A small image denoising autoencoder, trained from scratch: encoder norm layernorm, encoder activation relu.
Rows from block 4 of the decoder of a small image denoising autoencoder, named by matrix and row number. Rows with one number belong to one channel. Each number is 128 + 24 x the weight over its row's rms, rounded and kept within 0 to 255. All counts start at 0. Numbers have three digits each. After the name is the row's rms in percent of the matrix's.
After each channel's rows are labels from the 100 images, of 14976, where the channel reaches its highest value: "top examples" is what is common among them. Only what is clearly more common there than usual is listed. The data: small renderings of single solids in any pose. In brackets: how many of the 100.
# convs0: first 3x3 conv (decoder.decb.0.1.convs.0.weight, 64x64x3x3, each kernel summed), inputs 0-63
# convs1: second 3x3 conv (decoder.decb.0.1.convs.1.weight, 64x64x3x3, transposed, each kernel summed), outputs 0-63

convs0.47 096:143152164095135109105095114134135171127120085111098121105152104147165134117111121106139126090135172132133126126110164082129144108145115117126115124148171119097172097129079099119100176106120139
convs1.47 077:114110089148110185123148126105119086150094162130107099124131165103105111132157144128152111150121135114145117168103133115141163091117151160130128150136091110167112150092147120172133085130144100
top examples: black (31)

convs0.36 118:171124109139150114131100177132142128138112134142107103138127112157123094117132115131135132124126145126143122089127123089128126173143119132082129088119148141118132130129142173124040147057115125
convs1.36 116:077145109126109098137143119092079121120146122144146117103137119143129152112127175122168104103142122142132143158130151170114117097123156136195121143139125148155141133115134141110180077172116132
top examples: metallic (68); sphere (26)

convs0.35 101:099144132063145071132113159137113126124106097111105119188123116132140159139110122116167140117119117130097137088115119118128098179148156120095112112119116096096114127078113139116119162139119147
convs1.35 099:163111154130117152114159093144131133130128136109076154116118123119111103059133113126136114130103147125140116166118085107157142103136148115084137133148119112110104133176115112133121175090137072
top examples: metallic (82); light from: behind the camera (59); sphere (42)

convs0.46 109:099132105119107116134124110139133122132128142119108120131169134129138114122130136093146143126121138132146114039121142100119120034123154167118125083132151155103140124140119134114107109106160085
convs1.46 123:139118101117149131108150159127124124093138129123172147157105110136139165135143085142106107139155120142119123171122108153127124187162111083173141154155113114143114149162106093144141155135071127
top examples: plain (92); black (37)

convs0.45 086:094113117134161093132127117107121136153164106138146112104104108083103087098161115143056108122142146140142120124136090086096090120148144115130152127121150108145121142118128152066106143117112115
convs1.45 086:162122112126106116132116099126113153101101158099089168095127121181159104139085118115096116124139119109115118124123123149143201122085140113146147174137121124149098136126115107118157085143125103
top examples: metallic (61)

convs0.50 116:151134130128129094125095144138136117128130104125145119180084093129106179122119150142096135134092123119117132096152136093122124194128174097109142134121099121138115146103094160159110184118129145
convs1.50 119:051114155099126127126124121172103145116140142137140146101155159148147127115166132145156089116145120135137115164097129148148136059117090141129124120121111115119122097123141112096075092135125143
top examples: metallic (97); sphere (47)

convs0.40 099:159144128143141096114131124109122178148158093133127115075128143166142127154112139144132103144163111163128150154128119169131099154152152118130122160116207166143168127129127100143151147146122136
convs1.40 098:140123136145131200116142124106152079125101170155151094176130090100113119097134131116144130125115142120108092119137136092138156139097139130145113121168097088126092140099147087136149114124126152
top examples: black (29)

convs0.61 100:165135056113130135128078124136108146105142132130062102088150101133109116147129114101116142154150190145138134147115149114163149089128138114135138162131135127109144112141127116145095118120168118
convs1.61 065:122126136140069133120184138122126126146129113130151137121150164121147137140163139132136148108110111124123146195128093133085141113114147122149104137138144140159157097136130125072106052131108136
top examples: spring (25)

convs0.9 148:148135109119124107127129107143135103161106149110105000143132130107125121114106138130130114130121138123129115130129137109127126133110114108145128137120118145131123124160151100140138132140138123
convs1.9 183:120142171125128158154155154113094134138180101144113202095148134117136140106125109112120103134122094134133144084097107172087149117115127138114095133152109121132144148095108150109132146088150137
top examples: black (27)

convs0.30 100:108098121138124117117119109109114123146109113133118124120112144078148083097110141134150147097074099101147125103128112105100141134117067117094136068123130168114115115105134155093091106095145115
convs1.30 125:131161093126131116129122121120127122137117108102113102124116093145108166120132063100106065131139140135127132146134114124148107129127119113131136186124109114125089134154109096155191118130064147
top examples: dodecahedron (29)

convs0.12 093:097114135153148146105116096111134140109103141117112137147089123134133158116104151102112147142069107115120170092130102094111136165107099150109154131080085132162109134149121151133090082101140127
convs1.12 093:141120156119103089161136164166130141150163083091138136113171157123125143143135126162122118098142142131145118173158160146120099064121156127122102141114126149132126099112133156113160176111103131
top examples: metallic (89); sphere (42)

convs0.38 091:122091088112159119129117123123122148126100117108110116117113135086134041134133168122110087149098108088128150129109091105128111119122140150165134134093093104154116119150124100085150148123127130
convs1.38 082:173144172131111112168157163139161122134146142113149092113114149142137154142122129151130167125152165142141127097162147138127102176109133087116097111156125143109130106112132161184128097092102128
top examples: black (31)

convs0.42 104:141102093120119108115139124107124128144129121104117114143130133141154064161114161078132090156070117074114160152097139120111117128114138161142104139121078115127112126151121097087106140118164133
convs1.42 088:138155164143093124144114111159158137167156085139149129145137108105118132099116119183103163141141174143159156134172143176167109136111097128111112124154119133122133122131133167162158114139098134
top examples: black (26)

convs0.33 088:086123162118132109131117118123122127118144137128099113129112129158126138147114117174054106140146099133136125090132158129173145128110133145102158041107127149151155130119142157167143125112149134
convs1.33 079:163105176145101123126134119106106169121150135160134116147113081095111134121133125099170173103176100121127119171133094108140094138136091136128121115137144102127106140116095105108110111131160178
top examples: sphere (25)

convs0.32 120:113136122134111107124133143140127126141118124144112124143169133122120096162124124112127120134154119132131132054107146124130123085108053139125127046136144141104157109137129117118106077100165112
convs1.32 135:142133093139156138090120132126123153111136129153138149153138126143157172088129131145124167108109135129133147175134109156108119160121159131152121203101100117127144156130178131149166152128078117
top examples: black (47)

convs0.5 082:140167103172123119095107146107136132111123136145147124139130111116105180100147123140110145113167148139156126085147151134141124141135100138109112066108132117134131129111138144152075155100123052
convs1.5 095:086125151055139129130120100126161097125086113086114086141141168108144134147128117142129122141150137142110124105135153123158084177146155152123147106136101112140117146106131130156137102080121156
top examples: striped (27)

convs0.13 105:150133102132111131122073141121131153117154163133115130108158128139107140129138124113123107124123152137154122183154101099125146116131112135140144099124138116075131115135131175079036124160130144
convs1.13 095:120116183124156126160144097166121104153122051124129137153116138128116090138104125167154165128093117146130144136124136099103117124136117103145114114162108127132098138114151085156128145075104104
top examples: plain (91)

convs0.17 121:100129096096125090125107126160099142129121116119087118132118109154134143123097127135136110139098123134127134181155128106145116144167182135106168163106143118058138141160148159130097134083139131
convs1.17 140:119128154154124128175141124126165113116142138146165129134127147152142104152155138113109137150168105141087120111131145189098125109110062113143103140166150136164119153141083131112122144179132115
top examples: sphere (31); egg (26)

convs0.6 114:092129128090127104169141139118123114126159112131143089113105127113159054144123098119133075172074150109154135111108092147105135156137125115122126110154096098125103148146132159110119117111135123
convs1.6 081:143128106130126122102118130145109129161108095108103100144149131092108167126121144163119171132153138132136120131133158102156090120106154099100135112099094146092165063091145153160117130089140103
top examples: spring (33)

convs0.51 081:104133143116093129124104090102096140170132142118081085131112091149138111138149131124124110155155171109134113105135179123110100102131135116105165133078157125149148137149110135152128071118120161
convs1.51 076:102134139110175169136104138114180100104109091124111121133124154138143148114109125144156147094106094134125142135114133102087146157138116140155090077123115115097114117125118120104102187105132081
top examples: black (26)

convs0.27 090:117138061130142155109114137103130148118099134128133117133157167151150156094123128135103137132153119150144133085146129159141139122125119104077169129103160154142128164108104172153103111070104110
convs1.27 109:169104184141094113157104147105133132132159122130117107120077078112096113132140097122119102103096113107132121122117165077132147121142107121142137143111127140125097095104134068137123140162114097
top examples: striped (31)

convs0.48 109:115128142121150125133106142102157120124148112143157111168104155146128137123119131132140109145133073129108119089118110124098101222134173121109110081089120132105116116121163151136098155108133141
convs1.48 115:102121190104124108135093129145096135139105158125117098148135086142118150104125128140147077106157112142148116189119123154143142074128141138150133177113121122146114158119085103131145094123117115
top examples: metallic (100); sphere (50)

convs0.3 113:157126132168080133139136136127132102112111147120159105151154078118081136168121114106105116148142148128140116105113155151115091076130142151113087061113093125147121130142100101126141134145149151
convs1.3 100:138158115101102108098119153111130102107123130099094137130109140116163192129130101135131161137118101100112168134137078103145149142148083124136154138139159122111125141108140123162127056122100105
top examples: black (36)

convs0.8 091:105123096157097112100118118153114112142132112120203093132104116121110110150136155145157131126121144098105132146171119118112133170135142105185133097092125140150102111162148132096089094134147135
convs1.8 084:115104176108129137180175151150136134116128160131077108103103129150126123124084126105142149117153121138134128072121114167132100096108127135069125146146143129121144152130093115171142131152125157
top examples: metallic (68)

convs0.10 103:095145127164152133139108101130099116154124107124091123132074134103124135114123171148100134142086102114167151100157119119146114121142143096087175100124164125144134128144129190130158115117107161
convs1.10 099:131115124093136163140137123128117132111120131110110100135137137165158135147125122120174122159173106131094124169152122104125123161138140151175153159143135111190072149159129075140162144123130116
top examples: metallic (68); sphere (31)

convs0.57 076:113109090116116114147110145071102108133142154140084095153133146109102130089155139135125097129133122125156158120104143169130150104133115134127112135133198114097100104103099122089128083114138158
convs1.57 087:120149148121103134147144130173157153105117117118174159099098144099152105150119135093136169121116153129111141151164134067152127133126129129108132120151140151123186150151137146189155138156127106
top examples: white (26)

convs0.21 078:115129138101131099108146134119067126144087119121116113160112051111127125138107144118120174124107115131115116150122158080108103123153176126089120149081094097119149141127118114128127101123132152
convs1.21 079:131122159140126145151080161089163108124157143131174113153118194127126141149106123108125095120138097133163136097152123154143148128128091142142145149105132143138113138141121157171122104161089171
top examples: metallic (60)

convs0.44 113:150104147127128135135098101116089134148151083111112112099076131107109110138114141123124133121124111126151162140155146126126112198142112108112141134094105133093074094052125117120120114130126124
convs1.44 094:104127109135109131096152142118157130127123147134173141161160136094112133113142113141119136074121137137118102127136101108125164098127105142119085145160140123130112152128100063102138190156103174
top examples: metallic (63); white (42); sphere (25)

convs0.37 076:114180105106130104101134116084160165120139096155126130095139076108138116115099142104117154102141172132134115123117135140158104097138137112124095115104132122144161107130162102135121062139134169
convs1.37 074:124103132149099163132156138154121093181088124128160131156111179120117124122134149096133137169100099155141119199146138156090163101150125134138104124144125134131103115115110111156127126103109095
top examples: black (30)